From a checkpoint of a small contrastive image-text model.
Model: 10.5M parameters, 48-pixel images, encoder arch resnet, encoder norm batchnorm, encoder activation relu, encoder depths [2, 3, 4, 2], encoder widths [48, 80, 144, 256], text encoder width 256, text encoder layers 6, text encoder norm layernorm, text encoder activation star_relu.
Training: muon at rate 0.027, 15900 steps, batches of 512.
Data: trained on made-up waving flags, 195000 training examples, 41.7 epochs.
Rows from block 7 of the image encoder of a small contrastive image-text model, named by matrix and row number. Rows with one number belong to one channel. Each number is 500 + 40 x the weight over its row's rms, rounded and kept within 0 to 999. All counts start at 0. Numbers have three digits each.
After each channel's rows are labels from the 100 images, of 14848, where the channel reaches its highest value: "responds to" is what is common among them. Only what is clearly more common there than usual is listed. The data: made-up waving flags. In brackets: how many of the 100, against the usual share in percent.
# convs0: first 3x3 conv (encoder.blocks.7.convs.0.weight, 144x144x3x3, each kernel summed), inputs 48-95
# convs1: second 3x3 conv (encoder.blocks.7.convs.1.weight, 144x144x3x3, transposed, each kernel summed), outputs 48-95

convs0.12:472471492522456489486463512511449451470482479493515447481496509466491430486463521432436528439487442512503462508513508540466471464465431472458505
convs1.12:495546573523495462446477509522504513519545539499487463473520548531514473532460522577510448537533442538457486459479556494522508472548492494593489
responds to: border (52 vs 6.6); black (51 vs 22.8); saltire (25 vs 6.7)

convs0.116:452497519483449541509515556487516549507537580492515468541490526462469505519563512532518461469521473474517538528466438511483467532443483474577527
convs1.116:502491521418490522484533540523521527477482461513542542523534465551452480489515425569474491475535545511485478472547533466499442492490514529524410
responds to: orange (100 vs 22.7); star (29 vs 7.7)

convs0.84:459523474546493522471497562460487450553443474466489506505556559398455463495516514460561537529486449507469504501495513489478427565531508485496437
convs1.84:499529465426501525495425447555554452613488445451501439426478558439516453525502444435487483501508504474535519495485457524501467481470507462467507
responds to: offset cross (78 vs 6.5); green (76 vs 22.6)

convs0.78:531509481521513486477441545463541511494490458436481539448482518554521560472531517425509473429501513483544512525463566526515486533520534484547526
convs1.78:451512460539528401447497472570422423465500519539513447487429488466511480522452506422495484473539508448470481501523516481462461516458519490508532
responds to: emblem: no emblem (75 vs 47.7); offset cross (65 vs 6.5); border (25 vs 6.6)

convs0.102:483478514467570440555489485551492517443464426450473464499509534533520507455433530484520433559526501494416507453482444498512479376521431463553490
convs1.102:482476467520479498516469576568511487492483562511538483448474428509557518483475452486515534448488559495533497435472508566526553517453467434409445
responds to: corner square (79 vs 6.8); black (48 vs 22.8)

convs0.20:452487481533479425469446494497397479483538486546431472501487455481516551457471550458508510454517490497504485514456523521505531483496537448433502
convs1.20:533575533534500510479491529497388528466518512561468525494580484482433528460495481423503497474513508469510520483465532556520463483509564508472478
responds to: yellow (100 vs 22.2)

convs0.51:558503434423464422528460510560506632476419470502505436451541513513519516512534546508481524561484510562454490461603484472526504451552513463525485
convs1.51:463459537507502491474491461546492523509473497516476513478515456472444495550461518408480426521537462462493488465452441480527433472468486512460444
responds to: emblem: no emblem (74 vs 47.7); quarters (59 vs 6.5)

convs0.38:441553460442496482510472483514493436534526463507551472477449422503473487466528500496488523415503492494511512496396495469462583481483430551521463
convs1.38:530492549437480523519452471475471497434451525447571510460492483542552568515477518519507443514540545507418556529451503523535504517444448542507504
responds to: white (74 vs 22.5); blue (61 vs 22.3); flower (35 vs 7.4); star (26 vs 7.7)

convs0.110:501489496556526420516457560470555516489476424496486501481527502442451556514475499481529462471539508517558509489465379497497537479437489476573532
convs1.110:495488472517545534506531494527535464570434512458467482484466539525440561475539499459474481517541436535510431446445442509509491470520488519470494
responds to: triangle at the hoist (81 vs 6.4); emblem: no emblem (74 vs 47.7); pink (51 vs 22.1)

convs0.105:515504462433472497550479538497489479486472503530477519450443455514397447536507489488464526516493475440501513495484434498488506535516456491473514
convs1.105:494465468466475505503497416479490473517498530510533545532468472492512502386473523513500520511477536534537478470562557519504478489491396511486503
responds to: orange (100 vs 22.7); gear (33 vs 7.3)

convs0.122:473474443515406541460484457514497476485433463465476487488480508506500482441478513469536497516457509537481519494439432439510539553482533503440466
convs1.122:475480535447496529566492523515473553488556501570524487490485475577410488481522568572447566531549521495465539502538541550497543510467518492481482
responds to: blue (63 vs 22.3); yellow (46 vs 22.2); gear (30 vs 7.3)

convs0.137:521501442497450477507509524463516472574491519472506529516520488523481373439518478525442465525471498498502460458462443493532535377467416536507532
convs1.137:470518482465512521523497464431441484500556527534429454510470492501526437504469476523457490506419597469509440443498570487511466514513469522485507
responds to: black (50 vs 22.8); gear (49 vs 7.3); flower (47 vs 7.4)

convs0.108:470543489490496521484433565489459516421475461461448505451491476459483544525471468467543482499495533520529530548504457520516541451492512450509524
convs1.108:443543505580536457513474465527469455448511429509470423476447560503505507488436543507514468509505496507425453541434444451470437427485534493521528
responds to: diagonal split (47 vs 6.9)

convs0.123:513504461608494497475420450544515527492435595496468482496506515636521557521505499434540423545494489504475509474469507480473472533471539442481507
convs1.123:461487539485494488447539497555448516548470453495483578535497535469480497476478482512498468519564414490454535505449438431523450417427412503539513
responds to: border (85 vs 6.6); purple (55 vs 23)

convs0.99:454500489425475515471519487510494419525454508523501591532507488611485450525513484486506526507448501456486522536474410537472506512532460494517481
convs1.99:494559531476476476445527520471476436497558480438500490437459517500513523464494528561488484513550460458462453449545508541304516428501490468516497
responds to: offset cross (66 vs 6.5)

convs0.16:484538513469457508516496559513448464529542415446492471495516594512587435534499539509503511438475488497454478473477545468485508521547422533503506
convs1.16:482475458465554518503457458544507548526440476467442496489463499474546567479515547522510533511469503491501523495564467504459494503492493496518477
responds to: white (100 vs 22.5); three vertical bands (30 vs 6.7)

convs0.23:466461535504480495505484489540421448521417481567529518485505459534512498430449512483428488505510526524515481506443478502501444542544514444523520
convs1.23:519497504461438522458492512533508514522472476457516512486543474517539507466493527559458525545370448510480500487547526531483453505529480502524481
responds to: teal (81 vs 23.2); white (70 vs 22.5); gear (25 vs 7.3)

convs0.114:487486481440459511428444526490530470515478487498474439424384487584470433526448513491422500469491476551483454517489449485468457532509498507431469
convs1.114:552546463512534430576509533477484493461477511511502529494534541446497534485489486514539460562528510441472502576526543507534453506530515541522479
responds to: yellow (100 vs 22.2); offset cross (28 vs 6.5)

convs0.112:516511494492553406510482551470574498472525467481510453529452484476561532491465458431502412452518505489480508481587513462554458440514461565543486
convs1.112:473527455514506492507530438498527465479504462441468420433473597484501506517488473461523504475544437435526488520473509458545552464508550480442445
responds to: blue (65 vs 22.3); flower (40 vs 7.4)

convs0.65:471485472514534510520451506491540495518435457409480500483495434488443460465505496476504482620503510488457538488485478474515498489519476487492485
convs1.65:442519501478465442462463554576555475554517532522524381474433475494573480532433522452521439483519489483492556514512493549485514473500532510504488
responds to: blue (53 vs 22.3); crescent (26 vs 7.6); diagonal split (25 vs 6.9)

convs0.31:526476474547463444460487556535511461470528480450432469472484521485528472507468505463562419534523477479504515479446432473515506570448453512511527
convs1.31:515499507457484582525491442491463472494534523545505521524488459509473458479442525471452480473549507541515420477493497459455475456520546457477523
responds to: offset cross (31 vs 6.5); flower (26 vs 7.4)

convs0.128:490493523449474473512463471474517554505492505488512554507503471579456492481464456459501421560406485476410566494492486521522455495537541475549502
convs1.128:463450502486567442586479461575580457492522453463452382391492509484472512498499506493483538446447500500490501515485509438458477501461497553509574
responds to: red (54 vs 22.8); white (50 vs 22.5); flower (45 vs 7.4); three vertical bands (28 vs 6.7)

convs0.139:488519490438513473519505485477443460489543461456485460460504461504538526533461441521501464473469444465472504540410453510522529510500479461575510
convs1.139:499506497535513484434499504487489468561538531431493535466467418500546559447579446456614498487517511603531448510527544542503562480546493563473517
responds to: orange (68 vs 22.7); teal (53 vs 23.2); blue (46 vs 22.3); triangle at the hoist (43 vs 6.4)

convs0.49:440501467455513500509478515487469459493465395484565445434463643521519501485480476529528435555458520518490530556556489525521542484514489469530530
convs1.49:599460463565443546497490502469430512426457504519503431498438515491404524524503563520471531450492403480491462472552480593506566462542500487508507
responds to: yellow (99 vs 22.2); flower (40 vs 7.4)

convs0.46:553526572505516437524470574461514610454572413521456462459479456456523526424554509521499513431483464512528451507520444516486491454468458466521484
convs1.46:522485516491427481484477472549493546463518439566493508518435488430484544512433432535496457513554502489522453561433528491563493449499554536500581
responds to: teal (67 vs 23.2); flower (44 vs 7.4); three horizontal bands (38 vs 6.6); emblem: star (29 vs 7.7)

convs0.68:534470477342485518501491537567572404438480485494531536428512594536528422522399506453511565490508500509424494520458511519501508494544522488437460
convs1.68:508456500493464528515534470527494579501481441469499467534509480471479505521544510543543487544473504475551507508508432507544522500501482512528496
responds to: diagonal split (78 vs 6.9); grey (51 vs 23.1)

convs0.127:480451499423473534526425537482427474493436509504534461507527418507521520477458469457459516479501509503455459435517492490481483402496481556479465
convs1.127:519551499449538539540483481460348474485535530479434484550476443463458450516531487481510539486555490446490506482449571552493473527464542496450487
responds to: yellow (60 vs 22.2); flower (33 vs 7.4); star (29 vs 7.7); layout: diagonal split (27 vs 6.9)

convs0.82:587522475488450615507547430507456536513521484495465564470508499505476568532489473529482534494518495472462586535536469535466487456511515517540498
convs1.82:454556471426576468574538535496436498502508490525532461484460498467519424473486472583508527487454478528463473496481487460507441556497506493499462
responds to: teal (100 vs 23.2); flower (28 vs 7.4); gear (27 vs 7.3)

convs0.3:512441527458495526541440515517491491444526467528542531437445499506493507414466436515464461447442434432526516472477547468496478526496477501462488
convs1.3:454572434470488500491492564513494519480541612538593494494483533506524432502482510547520529518494494499564465544419493507519505492549513391618494
responds to: teal (99 vs 23.2); gear (32 vs 7.3)

convs0.41:478495505452498503513536503462468524473434504548511492589517410513445551485405480521516493571556513529432513505542489539507527445533409500520486
convs1.41:469482480478427478488478469463524510454518478478484500508489479484515497522479537565485439470452519476392438438444575501499500430445493485458460
responds to: triangle at the hoist (76 vs 6.4); brown (47 vs 22.9); blue (46 vs 22.3); gear (32 vs 7.3)

convs0.81:470475494456508443498503452526549590507474487440497453453522526539521442456532476470529462476520508526456507472451449482521513444493582512535562
convs1.81:531506491511506538532513511546532502520534456536558506463456474451475536511512509466433448517515441441503459516501489508488453520435494496467488
responds to: diagonal band (64 vs 6.9); green (55 vs 22.6)

convs0.34:506485506549500460517472570496484566456468510493431531518492477559497508545518529489493429491548537516488516505401422511460521486422568494489499
convs1.34:445502453448527503574455448529430405442460518525482476498482493510520477488510440457487511464481479461540510474430481569520474493513532426390505
responds to: corner square (36 vs 6.8)

convs0.79:492485456513454461506508483469437460445545466465483538460488520440506445495529517485487472520452463517438542514431476524489512446478499491455525
convs1.79:536536465496460508524510546459511485456507494593516514495502531468503516535477502537551561527585506422488545510566517534530630480438492542555478
responds to: blue (100 vs 22.3); gear (31 vs 7.3); flower (31 vs 7.4)

convs0.64:462457573629430505468500530576533526509448471511450440434478498482523425490609501446507497431472441474554476465528479479485494518499477459500474
convs1.64:504504483515454472485457516431455538523539466469513492399570547466475537451483490455526473499551460461414483473484481430537460470462485478493503
responds to: emblem: no emblem (96 vs 47.7); offset cross (63 vs 6.5); upright cross (37 vs 7.1)

convs0.130:517503464594462567471494449503541460560423550488512594480509479486512442533586491446518513541488481471521507499504423476504493606489518509471505
convs1.130:480565450528503430496491465492490533486529462487509523446513449500506542480459517454480450464488485449450490544484436512410484462437493488535494
responds to: emblem: no emblem (74 vs 47.7); brown (49 vs 22.9); offset cross (46 vs 6.5); saltire (33 vs 6.7)

convs0.135:569466489448475626526575515432525444518484441498515550496455412499463484489515483507451509543533485517485471466443467432515505491543428510440520
convs1.135:496523523465454512493534485491477522469550476487504475537490460482548471578490482548521492488476520554464581518566512482492560604541497487490483
responds to: black (100 vs 22.8); offset cross (26 vs 6.5)

convs0.45:506544486581441525469494539498496449495484465590498464521453475429521477416486503458443464461501559450545559464513546442481385483477427497447531
convs1.45:535541528535501439430541527511420523488562435418543572498490551581518501518502516525473529481453576542483460480509498498483522468564553535564530
responds to: black (89 vs 22.8); teal (54 vs 23.2); saltire (35 vs 6.7)

convs0.7:491518512553462518496505472459468477518428532495451494516478424485475478457570515473483473465508461503516481469493443485459687456479448522489492
convs1.7:513482418441521542499495483519507463496476534474476520517503456429492511523507464546499527492525510503569514485490562560489711472524554543500508
responds to: blue (100 vs 22.3); gear (38 vs 7.3)

convs0.86:517510471433434439511477522536527448452550451427534415410455535529535429490359514569446550516489510506405512500471531492497492405510542515425509
convs1.86:479458546410434556469538486573433509495551530577474448531441419495479459499493468507459526467538477490512469491518541452514507469445532521562450
responds to: emblem: no emblem (90 vs 47.7); grey (49 vs 23.1); triangle at the hoist (48 vs 6.4); diagonal band (25 vs 6.9)

convs0.54:492454489432492478426539506479440444481530509497441467446424437447557453549386455551517448521530436468424473483446434552537554478526437547536514
convs1.54:493411461457488459535531528508487496518473544478514575535514515513466482461503435525484516528525552455452469480470537481470512500500547547486534
responds to: orange (82 vs 22.7); blue (54 vs 22.3); star (32 vs 7.7)

convs0.70:455511490458462468463485440510488566478459487434476468488453581495517507478459539457462438475449478453543481532507495458464471493499570522506492
convs1.70:545506540456473492554545432485499507513458460480579538460495490581383464485502517534487531553495508519487473499560472477509503527423463499468517
responds to: white (86 vs 22.5); green (57 vs 22.6); gear (46 vs 7.3); flower (26 vs 7.4)

convs0.85:545460507480471482509511508485463402477445466493471428495466454475456478510498510524454512546588526551451436563487493517489502450461499507466489
convs1.85:527452467461556445426493470557540482474512436449468518510472478541574568555495564484479440495488507482412497494540540504568502451494441453500494
responds to: yellow (94 vs 22.2)

convs0.129:493515515427512598462475508527514424468470513482486523525560500468507469519436506518554431460469430446407475470441537509508447526528539479540476
convs1.129:506545449520468486538474478504468497463489461504449456488467479467462486470461465429377477495520466468473465470476533511523495528490435445490494
responds to: emblem: no emblem (94 vs 47.7); upright cross (52 vs 7.1); offset cross (44 vs 6.5)